{"train_examples": 72500, "image_size": 40, "encoder_norm": "layernorm", "encoder_qk_norm": false, "encoder_drop_path": 0.1, "encoder_shared_expert": false, "fusion": "cross_attention", "decoder_width": 192, "eps": 1e-08}
Rows from block 5 of the image encoder of a small image captioner, named by matrix and row number. Rows with one number within an expert belong to one neuron, the router's apart. Each number is 500 + 50 x the weight over its row's rms, rounded and kept within 0 to 999. All counts start at 0. Numbers have three digits each.
After each expert's rows are labels from the 100 images, of 14848, where the router gives the expert most weight on average: "top examples" is what is common among them. Only what is clearly more common there than usual is listed. The data: views of escape-time and Newton fractals. In brackets: how many of the 100, against the usual share in percent.
# router: router (encoder.blocks.5.mlp.router.weight, 16x256, trained with AdamW), inputs 0-127
# up: expert up (encoder.blocks.5.mlp.up, 16x128x256), inputs 0-127
# down: expert down (encoder.blocks.5.mlp.down, 16x256x128, transposed), outputs 0-127

# expert 4
router.4:526524541476442460618442551472511506480426438509486522535504404446476392561427518532501426504527550541585436477547371518556422405503510500466584568454553545437467528533513562528530436532554528571522484464584539537431394509457532502515458514468522499495395438408494535458532496534462558456541480456462469575404603448597523486455507540508554520580508495486482545591471554483494503541479
up.0:522506605489510490606483463524554542519510521494526480567580532461493508487450517533411510509520531516541481497484452570461449494506449474522581451481503524480502526521375506534490519554520534497553500496491529622599376454584544604514507445459496475532480592492442422457475438540497501570458447468480526524521443542536475504458571526524513471437504566454513482470494511466455575520467
down.0:500496458460507535503527536504411490447540503563514581498512507528453556460585504547497459523517481503457552579441403531503547584402554540592443449497491499461473501486480502434479493513514425480527500425432498512459503604493504496568532508588497394546446490529615469530466421484591587548542550477549523512494439461512518430471519454535470553414509460482427433442532441581465537506516
up.1:539468422483468535513546549503408523476462417475513566497483545485510528424497525455532453505474491452473553516455452496529543548475395500512487559489572430585563521474535475538599550439571471421534443450429558512572500594434385579489538488491492540452592552425533480509551444506412540497472454527512532469489443505519514605534556523528506558526447397503528504524519441512553486444472
down.1:505417492434419521450421511361558570481437580529506453521492491468538592515557491547438540466514498448518462522544470432361498572497507455548397573425453573566522490480443469443612495534497565443530412564479569502536496504450484491509503469478511580518507543472535519500457512467523465478535538477464490528454577505528565500416533444410463516363479577586528461510555501453495517524510
up.2:503588444515478565525566513462502489540528511448568483470537510554573504513505519505471562519574433514486504456461439482417482578461477483523413482419497464532483460467464519423413524521513511518485570531519559468577457442493498450575517489479522549368465439472540532403511382571479551434546537538554480463499460525468504529589548579553582476556416473461476542453501547518472521457452
down.2:529408463501538535503573442424493513621533538455551465375595525523492568545454469458490471512511531561528574515463601430458465534503465563562441500484479526541533530544491495495479437607517494457547401424459476465453490466505493607481386512494447510613567473561460482463493521422501523494561512497465455616426535506488545500466466489485368441422696518445442442497478454548469563427488
up.3:466473560466523466447451496447444484496430455472489535477493531504620528399528481503534583518473520398478523458520492484462505491490588480537556499543505470623504477439511631399542483452531436501604494581394529569417455598553502427535490505588495501479440516546570507484535520489543634531466512490515564536482493451547450469557476506476426518509484480498450468407518525476447572534474
down.3:552398466550475553479554456470449513529534457510474380485509418504593465527516490456516468532461528558548580538558586620526453418502491463480429439468610540518487497428554566438446534511502563518454508509631597504485474497554456556571526488445444387514429414488522510521604633485557542565550546526434588425518423483496398534538497516462476523583495481469530510538498449514443430418476
up.4:504512530497454570513543562421422503503518474501473440551516513511549527604531529435579525540560528495532511379477493443583535521562436506483449415514483495487516507604541552509535491481454428506501468413466626553495528559497533598420533528572383525545479521477469447580509429497414528587517570449515472478447448458468430546534565480518529520545398510467516536457490377499408426573594
down.4:465545568515455493502488487464512509436461593480507497479431562510519511536525470467479473505468566505466607455476411415444575511541512466479534441505465496439531510487504575510401414456497409512558513381534490487541426458500440578636477609426485493518510533442509468469510525466380499524493550507457511434499565518520520546412510489500483459508480505557603534495490582584538586541493
top examples: cubic Julia set (27 vs 11.1); Julia set (25 vs 9.9)

# expert 10
router.10:481454544495547516485523523527497544360491546494444447527565494442573505494504430443515596506431476485524507517526522458466613468523397505516433401502536464450563632447519461524493545454375439430405450486477471566447610497514440397497496488569560480491563478541474584449502537474442468470515487620571445511499465458557460557449517513519585419420514496493552516461457516494426587455513
up.12:431507415476606507421469521554543472490480468473448580464525430496586530450428491463429469488558504325484370528517505448583479529611525417527556537490617451482516574517476572530483498563564462396405482438468494540519383412521503492439542591517548470571571472467422442568444537499506487500520482489530482486547590483523544506543452466494594582517401489419506537506523475464522506430485
down.12:493486447368477592552501505561465619499527426418514551560542511462472483560585517437536543447524390517442484495459542534595417536509615516447501504480497506511475568456510522519487546513495476527515385500646524569477501485410500462526481537524425543573472421496500524555587556547541466492538489522412489465559370532420450442499484546463479508524529474499501581514544567519420465476514
up.13:519466552329451428541514567448546528487565555535435514546494483520523579522534499474543545554487501445433511535501485575464506522458533440494438536405476516499350483516479446463493555473457479533521483564538572509403444526483488479531485491407443498508553506530498465544591594528469429495488484493502552468571521457484473472458510483478495552444429456524547477563483510533579476454613
down.13:502578451522510585533531386527483465381408424552422497531506507456444527504569535519454522497479558479458422484582539472550452585509498481505503446471524478499511567442491417477521449526463478581539502489459482447522472520471554616441612506435382451513619485586505412488476497557503469567566531537462495516571547488593461495430496531473531480508546453509532569602442351507603519425527
up.14:452401522529593525526453517551444417453482541530537424424403544548525478451477527506499484535521453471527513485533512515528546454412531388552452495423515511495478518492475501433404444468456457554521483520467436495489466575535532431427490396496485530510443508549570531542482583529515479629515407556548585536500475450475549533475404524476510530381577505531452497476516489502411440515557
down.14:452398472481479500461502518431518447529508582463519457557537485492379516501445509504567505481514572474526519480556424460596500616441610495489521531493463599592452494432473561502508512555493551475518520510424495397518447472528506571475522472553531518472519448425542543390497507500494475379509520470494483435563429475448516540587434417532468433458535467486512541587539531437579528545532
up.15:507539484476593469388473504477436522578481498595459539432471511456437486532523494567434439531488450428478475482625569547514559476498623456461483438545487476529494499480548495426554479545549413516522492545469578480535449493575456515527458467571576589488381459525434480484533507534466579531489574460579495501556463565449521538506406531502508399547558494549436477450427510509494420492552
down.15:578548503508509402617540451407513531514468490492551524478481550565544513446458472499562507475473454448484483538453490421475435500451505475428528570505470448597445462504488425598396401477498506465504489316442573549520435550424548421522503488550419415464425489486473562461510574367525498544515531522511574567495465548500557519468555427424440515470618564446546529487446455531533491421548
up.16:463386556524486511553463443553503464480497490527469557553489513508554503488409430483429535460456464403458586501558504459418591615473616439440479457445423488453527448438435471498533545464519460602518520481531426509460497566494600572527371536507446463547432529479538458484512562526461580546537494514465512532470499456462555580514516512469563473472403547525446489440421469569380527558487
down.16:463438532527492390600477560480462544517413517547569515459577455618510572526547507452501448508490457495446513465433455515479545512469485485552582467593480515484525584594455569439495395418455530428443569523474477535580485471469507513595544453528527459574505555537360565604505470462523501438462478421477531523570523439520559494509512464512500527467549543468539441508623491550412563545515
top examples: cubic Julia set (33 vs 11.1)

# expert 5
router.5:548466467484499571504559574572537522501453526505465563516435493421435475519408557425499427442501463582522419599504442493549468488526483502494573552428500462540444467499461391507541512473477469503515502537558523571382544542475584558501534588557527473447505402526512445523493471567576588482531556540503455478540514465456578477492505468504494552602464472483519442489567514478473503560516
up.2:468418446482427459424486411514502529518475620407574614432578579498589442465528500426498534452479559460485516467458598475525427485515564482530528469562481453559552494500530584508529540472449512449437490430517431466434557508468461558478479490487503548553504530548462577502559519527609529509513468520517509440417616430572437506497426507521422516522447474503597499528465495575488431398569
down.2:588501532445514463522413580471492486563491584471425498444460505472526524565393548537643445580484573519559488422609515556541571436570548519458552423493471554482594486578476480449579480497520528445498470482474533453501472523405478549519455611607500544509511495386508492444481452433500481479475501500475467565441543532543413427512523464476497547544492545433524527426555551499589468463561
up.3:430595541555442522534482395540600506556594526517529545506581510374505502451540486535521508435533480466496530534521517578429541465558498488431523422496483438573461545582557485476575588575497444486385469544466481455459499543599456568522483392469471486417533507396513540486521528517541459586569546469415525517568440532503511472461549503468493432486595458515441445451507559519555480522564
down.3:549510412529534543500502550498558453493539517442517521502505472434447576451407569505534512514483506486457507500521525447499543420467567522516531435481507442474478460493419554464383535373539441536559363503481515515577494447490391520587529533508487539445495562480487505609553374394488546442475461533509516527529459521483500436509525462477587522458453537508551483560565460628558511533564
up.4:568598499486517441505454427426466540485544546571527537494476461518435457538488437569472515538520478462514399423459477381537515503569418491511479483512478507485397477549481485453655575414407524473504496478445554470596569504481524538532464531447466507431427534484454438502549471526465541606589372533497533432410524565530623497525544482506466491420450462584528517526493590436443470402492
down.4:475585516472565512448453529551552419490604590476496516463516503450570512467593598479509545488483482425476409527524490596554541571540534504513368540489492531517505514424532606446452518597534461550480482521453500506522579508439522506441437467462515552517574509487597519557517482484507572494433502496474470493519568402454551437497495398502492515534496569510409468509408521413447497517454
up.5:556388514581535380624607531428483541477370442474602525509459480496528469580503482439517452520477440468541510444546517469484513464524471511471530445570466549562515513422474538543510511641444491419529530456498505488586534430530581546526558454455498501525507572518509525529526476492421515607472543519508449515443568470466407485497468556522465576392457547505408567425450536463555485501411
down.5:443537531553535543584510540558558449526591505545466476530476482482422576532524527448554545438488529523488484513506476516453497499516482559540483493453505415471465556430540531518482558573428435466521446505480556480503557529504515553440431498582423447482458557546445545463460434547473531508638438496568505522513363522427534504529517493528502418459434473466477598531549518369479532571579
up.6:518590517477500428550567452534507481552366463458494470530435563490515597417428456485467556528449509527508496451552550562515492420470445513481518521505502516490447556497542450428507577449527505521527483470437406400448454476513436471474607483520520501487494544471500539566502456471421495485538480472492457457533520408407476544437545589542545527486537489548494579463472544477527470504459
down.6:495421555545543518548494522500490539483473506433484583479508503476460495470450412519499420614451495528501541498593431467471559575463465491565471479457566477455574412516600459491506444549478425504538594366491496524524497607453560450535421509504531489418390612504458497539466476436503446494564544486454522517439469492553445476554498588509473433409571487590543527478521505504388523484501
top examples: grey (46 vs 14.3); sine Julia set (36 vs 10.2)

# expert 1
router.1:478520471580549518561518461530543511532458552486581536538401537456451477520476562437525406510552488549580437572492444468604436544503512526407545558461530500480405458491401462520493506432530524603421519519587433449471529548510527541513533554569587512439423422541544528520534524547519495478525533498474540412444487528410518584558560491460573515558502593431484505548497531461456510554525
up.12:580491467543448523518552480485436528471473543521505536513462632568553406491437469489447424514495542516570514530526541470559506462530451492495480462459582486459484537452479444524526529452481469457533560489398500450488426502418508602549442448553541445479577575517595559491502563443453419509556579401472568492527472457527470543497556392524434561397579556416517535458496415537486483554458
down.12:512515494578448535485565498492531520372545573449438539467490498471575518574481514604521563485546481471462439575488508540515528474557557467532476459545489532465549489503493520495589580470540492529445474348394561514598510515429539488516426533558476466484377494521394530483482456572552581490460533595541518542436512515442471471521492474502503482478572551574492527477520481475443447470590
up.13:483518512463546448476415512564595482515484542550455561470443438456493527544569415412512501504506475505551426501551470477481495576476525554437509529505591416522525504461507522567541558556522447592478472443447477544508504577442476464386511553563538496389527499510555337535532544601551437455463443468495446468419486512432494550551531482509515608429567492472561542463456641375493562465443
down.13:500506617506497513597475536618544510528546427520522474533498512483519435524515468455492517546545485648515536494466439611569487520566547460495476480551530507472573455489470483411547419437533540549466448466597453428473500411576499463532456550492504614517486468508482467477568462413539483573535418546473396379478457545477525478501554496517408490450507441465457598569529458634416566429499
up.14:501507482502471453434464480463463481436436497512525542496518582523625511501553557563550440464448484508541545479500543445488470505493466599422381627403501571454499489527502512546547470580456503466599457506414497451519431531443521462603573585491466488467495500506489361459477496450495417459524575461512517514514510415458554489539519460527481419485469600440529497551566470471475461516503
down.14:515529445591549588420555472412480559437533446355556466473471490501478521543424566465391483479535489533553489546549464520574426602466528488465497390510467502468558447524464589456518538475446355452577468451475512506523504388501463521464511508538540479549399498508550591608506537505520433520610564494436531494418503506438503462502543478470546484458543587510458451472509572510455490484485
up.15:512502437587490536506521506531506488427475531424452481551466598496561445570558459458424452505482414471572425588519489507491574452517537510552467548519537516550424466613517590536501544434517492479490536528574484507518448560480408534519540585502441510523503512391517470531540467579474593518533493515520486498463546486515496541544445405554529463553471442553554474344566537486521486492535
down.15:547482533466462439488497514523501528449517454502489547492450560557492427517513565580454565529455513420519571604460515529515440516460513549531549474602418586380549601445428554528437560434525559489520490530528408550491476497450547547476476536581548431471440518517442456538494543434523496587418546466483524530505551396576509521567466466527493487414469517521492504428497467523418522490431
up.16:467527496427446520544544534497497516441487517501519480455395555598480478454590469501539574545430552436600458570513452507471581478430544493567561420478485491599460485573560552479509445491547518590503509488595439583494481452502476547494470348526588585476523525482489469577517508451546495439521542541482548524508571471463505526445448538582433501470535558490543437491427477444549595534539
down.16:357443564539449555562452433588534405471542493514518526536602487456436431445552466535550564430451556562538458428495426523533474478490438520433537529550472502488525526526537547489433497483484522545471482547462489465530489518355519470425489538434522524586558532530506573487472521482420495535437500550532480479554479512452567581494436468506502568424556531477469497542431537530460502503561
top examples: earthy (76 vs 14.2); Newton basins of three roots (38 vs 11.1)

# expert 15
router.15:555434454557501529565535476601541516611462507488611537491431534491416512510446553465470439535522477589479448577511428406592432553534492474411489596465513459516414406485463468444468499453584504538490587516532527516447506573537561563548573588522605447424449424499554484557541503562593519453519590452514558547490477528447533518521524468476587569532491534476499456515552541440495512545559
up.0:494403565415620465569504471458503534556559458541403473456486400408537476503514545515486480450528518496451485530432448520407616547455502533535529483543594490508491472503551549435455548531500446442461571448515485554420549520430442524485423523506536494477544531453501523560540440438528481485464483590524564482394458610499561497454483570506503509510482545427541497402468457544515498487568
down.0:413442522567571523435482548487485476541467431469485487485436500613558614447544515526477553444512490524473540558501494475508495572448539499432415487497534543485498540442462553491581611531467457404501419518584559522490604563548386463495522525541447456570506473455558412511494487508630416455509433553510524499515509511428463556573560359522537503488516457520600479496416360533524487489390
up.1:430545527510582581516525477462424457490507492546534425621483523488482551542502438479468566464533514569417551493436546509463395581491481610440450478481421510472561563484516508377437561441502582440513480416405571499439542527453493403530558504421556486477561548580531534545571534616551453537544498385518564486593534558540479515514484446538501505496392512446524524547492439575507499486398
down.1:417466525557415556515421506555485544512503536485374516404491492476596531533515421534438506495470505438471506588511545528507496490544481504514515548469551475489454488616557391545449509554464459446576521468462379499452471480441425529500487511511419468484430472453480469341509506572477434444532466519522467630515467476429520491429468538519518469553584512492526485546469454537377513515524
up.2:496478446494498609510450525525593532560390401578543477465555475595496506400498588545457499430471427584440469484497460493452515592518534530490481462470492496467454490538552591431444510494432397587549566565472407490574439500467431482490491434524512547502479535477498511441467479476602471473458451456555548524513505405466531561524459472456482516625485569517602396458522413492559403494568
down.2:447495530458438595477412480510498467519457543479543453576552543486448493549397462455457434478608571561530511548488519561432531471564465583540455457510529518485470503514499518483520352542512527498497531517460594504463428585413458548543430629567493543538516460477533482444513537591586475535458552408391490460591472528468568525492543519498482457551430472491589524639424496418506483535417
up.3:401518579410541431436468473517576467580526530514523477524513413490422534484585519436509462567483497560504528595522518526456462430557453510477565488495556463557518519548572532465532544509475597495505610521577394504497595320533506424530474395489536376438447504459537535485620517588532448467567455560491489527472478512546597534529596511443593593567512549505470535463520522559449532629491
down.3:510534456472531446505652517516505522461549551488472432536547484595463492503546481558492572470505523489561484495560456509443610599503513542428492568495429479457526403470458575484550517504560545571530602493434493562536488533540451464531587402433520558421448435541600581492522473588551556503422497402510432511450486441480509497455481440532504475557492512495507486503498524443535440446455
up.4:489450557585521527584538602395400590524518529503526517516566465532421481594469523521553542514571509575521487483551435529453567464457503449483448474550444609532466466440484534493534441458516513570414529426458523404548489496427498487510469471454597432501477459482528539505472487565450443596487517468414579427393525458440528532533566512410471468502527460475412452453535521586449449560545
down.4:552498546547485479494457560480496525556434467524499542372499591530508528423486504486501517524548491506450476451519488543551489549597554559506460510571590488538515444557416435454461483421464432547474540521517589535508433492409503490500477454582570562532451559480510531463466555550534521498436548502480549412585488484478429517426521528477471468468486583506480417439483534505471457583549
top examples: vivid (33 vs 14.4); Newton basins of three roots (31 vs 11.1); quartic Julia set (31 vs 11.2)

# expert 14
router.14:449540538469463451541548551519481555514507414561566490430490494490517483540533556473477477487527563530566478478527456445572452498487527523467531552537579513445500547522558522529557472465461430579444423514603481441531536528420573428545515541490626538390453474534464469555568521490507490450455455484509549464419496561479458584580606539496555487492475506423479540537498511431536416528568
up.12:559493474465472480524502452535547429485451494550529418494498470512559526505456500506435548479497553600488493393523508490474464565556505509486364453502464510408576404435558451430445505552355461530476432512479548501511554484546450436554461425439510573474490512500558527531496579465325565540461506530446518518499554463475534511511543504476503538540490499516510410460540428494529500479529
down.12:583466523565572561516497546529405419469497515567476479560509484481400543449476524439503434528551497424499574470537411456502532441510540477539559504458579422459408524531399549536412464491526512585434511503645477551534441543479461500500498465414529536547403424518542500524428468550534622435501663501542430496515479379447568437459453499551474427496546510465431578455500535511540538522477
up.13:536593520555525493483531513512489483428494491566562489551483482475533569519527443466516580484393506574466499410533472482541540544419518403543445582505515490505500540436610500447537532442480532573550480406575525448423534537536506540491490434432431581507489526548576468503492462508551520473509504435510453400537426581456506473454504435492557496466507528491539557529607481509551478445537
down.13:504465527458478535410404497447460495516499501508490570473458556515491515586463520531534414561543498454523562539517485555463413505515461539509514442527486524435523505458515438529475448512577452366594461499470482518422554444437457530526539522482507513506538521597465551496483540492552508405550623556451463497496524562492501372508509574453498470437522495553474472498450576529516559527505
up.14:548532559484502421492455460509483500509508573473474525547575510466484532444513583448513547439449504478526401532477475515560456483488422505478682512489488457555485513434442487497499504577529495438414480520484435407540477439509453512485485568490530537451532477545489548572513500478416518573469482591495568461459512491407517499422429455591578515627576553465504520454454590522484536483425
down.14:443448552479480438515514410510465485540465510508586482482500489549372555459481506495432418560471463505465572534501511569505490569520513483500520516579533670515464514558425445505554533527487497528468433473523536362495525470445442466480470571503531505467508528445530537490529535430592540513585467393497463596523518491471545514473570430385461524475384482533362580475442497503340628479465
up.15:476529424548500509476542589516448485476508359537440555484518434510477527447547535477523490522558570476439540493516473478449437481461630484475465434484556564465448548508479487504522490474466469531487400404486567525550560583598458499503483519489522499489424435530438530453455467495628378499444497548548485408546471544489443585514561514498509528508513484501499507446538563411434501579474
down.15:523442547490549596562459541409450584458470493516597445495569543437568515538459539502436570463448374488518461534510528478513487482531510519536492494520477485565557442453538556486434558533524521501455464515569463405581492616406433615555569403495610511497578466536333468546591508505490435521491339599582446488461574515538505522513490505519511399446492531521517560510532572488448548457512
up.16:511551500508567498499568547530529466528434512447431484544534423501474527450477549522477495578480550486465561502557591426507479456567455436606518477517466440401506456444594496450481471652536440510495518615441466562510498519463527500546508446480477500543476463584586583452515518448495487455546511441462440471460497397489525475443485607456441611462534526499517527560497532502508452579540
down.16:622429461532397451451456495526567514469484467470521491458421485603509544432503479402547478506538457475450528426556428520460383495432534497513526460495488501444473523550505492477436511426470448549403480571529477531537507397547437473517574498576430552419558480497542454504539494547528572533465547456455437549548596484574550455477437481510518515500396539531592530479530490551590520437501
top examples: tricorn (71 vs 11.1); cool (34 vs 14)

# expert 3
router.3:524407476473500449564462461546541509590493414531569456443440506518438502552422567513441424488442426526494505555525424552461481599539610502444472517439486473516467422566466522442525457444579526536613619444489522482574444549526491555569548529486518436476428491421469404438458463521568489471472527525480555519452534515450555407551483475497442509593436444512458423543553472562536500499470
up.0:498481473437415569514467590426515583410652515516487428549512581475533481442503465487523549432440535531543541477454519577442440423502454467452532514468531464478509459512566353431498424534398447445454542570458531459470423527518570574580498511505420499544500520567464555546483528463469490507512454463486512422638515539478528427569517470554520511501525544532538530499520430537526432487436
down.0:569467394433532482531524464513410510411439525532444523536542394489492412382547397488451452452464465572484546439450499520501528468469420600531499419535433482593458449468437613595398534484477522463466428566512462427546485421484489458510515502439514478447535575460556490489515524509576515416543480524506430597512484475530468536523484522550512454565533501583502464455501459476485573511529
up.1:568544486526549480448452450459483497527479523480541430411415546447444430504443498496414419512490532445497523459596486428519592475531558528436449479436488483522485457476475512464555513541377520398561559470437418500457403491528501523544495424477503488554454522479504408535418440555534603523493516618468541530487527549454539476551516501476442577529504492442537357466428552538560498516508
down.1:466502520325493513514520465578526497575459537495481464594483520511502476599497525577475559465563458513501505478507426446520576467496525397515489495499543555549444513472461420442502451449429541564422445547460477524498594592450416552511519538495491596452415528444519507502586505459502446523500565432583605476477586464482472547500541531448502424501440520668486528553512541438472578496518
up.2:521501519524517449589587476463488457510530485531521568494487555564583436578458485420527451565501531458457469480503518572455515440549502486511554576425478537560528529502511459512470543480550502503498576599440456478517501543465524478529474460542424419525444460535331515460548462487494542546516543515517492550511487470567445527405439539452466507419563448478493509453466459482525477584488
down.2:512389572475465527522493429529500579590586543530528499648500479528433513533448535506575559476504431621490583547580533573428505437471499493449423528440456498524431489575515480402499490558513480539477572463458550511525494485469498487504478402580526486488562502497469458519521436438459576481428511448506513445485430434493439542548532452494606498533552515465479386479518499520561559482491
up.3:441500535419472538457477484527501436429481527465424563510470520485460495534439491599464425333582435463554529539397473489499486525480438488487540528462522562545584384450416535474440498529541488535551446543473514618603586441404486457522500547477464465576448478505512540464463383475482471539549523524513503479476549428435484485573456450513511470536475405546483626485531405548530569475556
down.3:438512450525486411538538450519496517432545478448417447571496498423511438526454433450502564654487466548431426516545512563581559599525496478529568443529533590459507425545535413467514527501491664514479630483476519425490444470501551413470456414500559498529444467442539434587534448535471503430511520475577489489385552482530480473491486490505467553532514536404475578523524584512529438560392
up.4:497559507483486495595510513573525474448500491502473517601578472426562475476545467477495384554570594553513410577469537455633507463507532516509435535547578471498539547518565510550554539576418481429517359525488518501475425510551476571449553427558520572542432441505572481603514530529475544409483564491529517440474552586559474500540452399517408424503551534481407574431488457545598516486492
down.4:451552428580475533505508516475483508528439558498474391493441509437498523501549519493495540414542474492508447494565618560470459517496499498428452521605466536464562429550537532448473536440595462501512525586524491531463484519510583568456422501558557543443489519526523471485495409491455554459505441561448479522443479512404424495591500484460539516433529600407527511441470465430443494430548
top examples: grey (39 vs 14.3); tricorn (36 vs 11.1)

# expert 0
router.0:537487515439517552555508561592523560473493586576541450496443564456493508566438482424487386521499551585518425589543464453588574484548458531449474567412550467484451496556582483454564452522444402540418482475555495514451589456504543513474537557512552471407483475482515524541564506442444502468498519512576592559469416517519475556519488475556575445477558467465462497443520533472482538459578
up.0:492437431476529525457521567573435500377485482469460515409542480455453447499495525543526532446486449577578453545487462625503527512460445546471472477497419489426500555552456620513558513534480430462521484518522470479431521386445498440516388489484526464555520491552512484492572561489468415422517526407519532572464513445457488497422465492496497596587432416578585583454593500520530573588523
down.0:498539544515407498520517572407367545554514515523524479579549534567539565493524406521549404516503485451549549507431474518566560476458493491515513504467665486480469479530526423551403522513482516463574475543514540583434577546473543595532529439526505512470427505491528533443540570501468516616403460572410459502497521461503470406507572485451428501452493477566422490468528461519414536445496
up.1:488625414506496473515467466451506536487547547460497529571463459503464454519548511608430520471498483460516550480422493444520488520503430538514487479522411643538458494502569525481468524425482494584343488512496510496454548480466461502566474486436487540564486520482488552381440421415527519534495411451528467581465490414464547556421448497520432467404493467543529514478562445535469450463528
down.1:488510517559484472486531497512486527454550435489473460543495507533524451513529487529498518510418476522524434614468518533466490566406461588529471455462496459389561481552476535523579514476537492515525444465495460553576508390526459493425556477525397454478578528464493553510514542480531507629550461519491429476556534660503434413497373457526533489504496462444470424485482547467511496596527
up.2:460504455489491500500427433474507580473465478519478490433488442488467508503497448533490531520450537475533548463502479487549421574529565543429587526499478486479569523430502491396410470429507508458510547483434548468552445462442568402516584452635480559565506513518497511505432557572423500490575543469509412449438525556501556530492458490494525581478419553516571442569472452368558424483395
down.2:503479508520450474544532450518495521420503508462488542469443486568385492519540522501487563490555530616503469473532403583521493465485594556477470556472432553512556417483472356508494467525536564532420392446478453546444604567449515538413463451407461617558478549506422474482423498614448562448503497452508564467607448358493515394538488516501478542513488496429570530476512591525534488463490
up.3:489495508486487496515587572480464488467541507509515558521496674391573548470470524498462447556504514546469518463475513536483509525551532523472474386523569420488485511534586344457547543455438464471473515545542460530486542478544474492519487428458436417509493468559515447611494520512506499483564529451412641502527451529525556483498531429452445465476511471517430518545504440621481568431490
down.3:407471509480559455482521505524459505552433524496366471471556448507475523561457374447476519481447487496509476515533524492553465423462479465528549521481474462493493424433470499511518521553393487511453517553468470553500484501503412482511519459503575495485435481496380558540517425538525482561447495457528457546490404549479479472531406510451563499517437506596549552472491528452497486441447
up.4:462507507539552552479456489455487496451497511461454496507486587431471479564558540476458586573432539591455546542449530474530474560471608507534460460496383488544464430499574449461475482486516504531456467580482519539482552530566448422439634437528581533440585504530550576501514540429487408484513548581523468477524460570537497534420481547558525536488450482470518496521454583562558417408576
down.4:483528497511490432580558380457527573466518433483572545425437564499418516521440467517539495569515515503515494561527502539591412462533539514566396536522522455430506551495533555503476521424520528526450506522469474499569564463551572529487473550541570667394551490501378416483453452484490505514489507490539520562417479515442455538498495466551419462398582510469514561498516578448556516453536
top examples: grey (45 vs 14.3); tricorn (44 vs 11.1)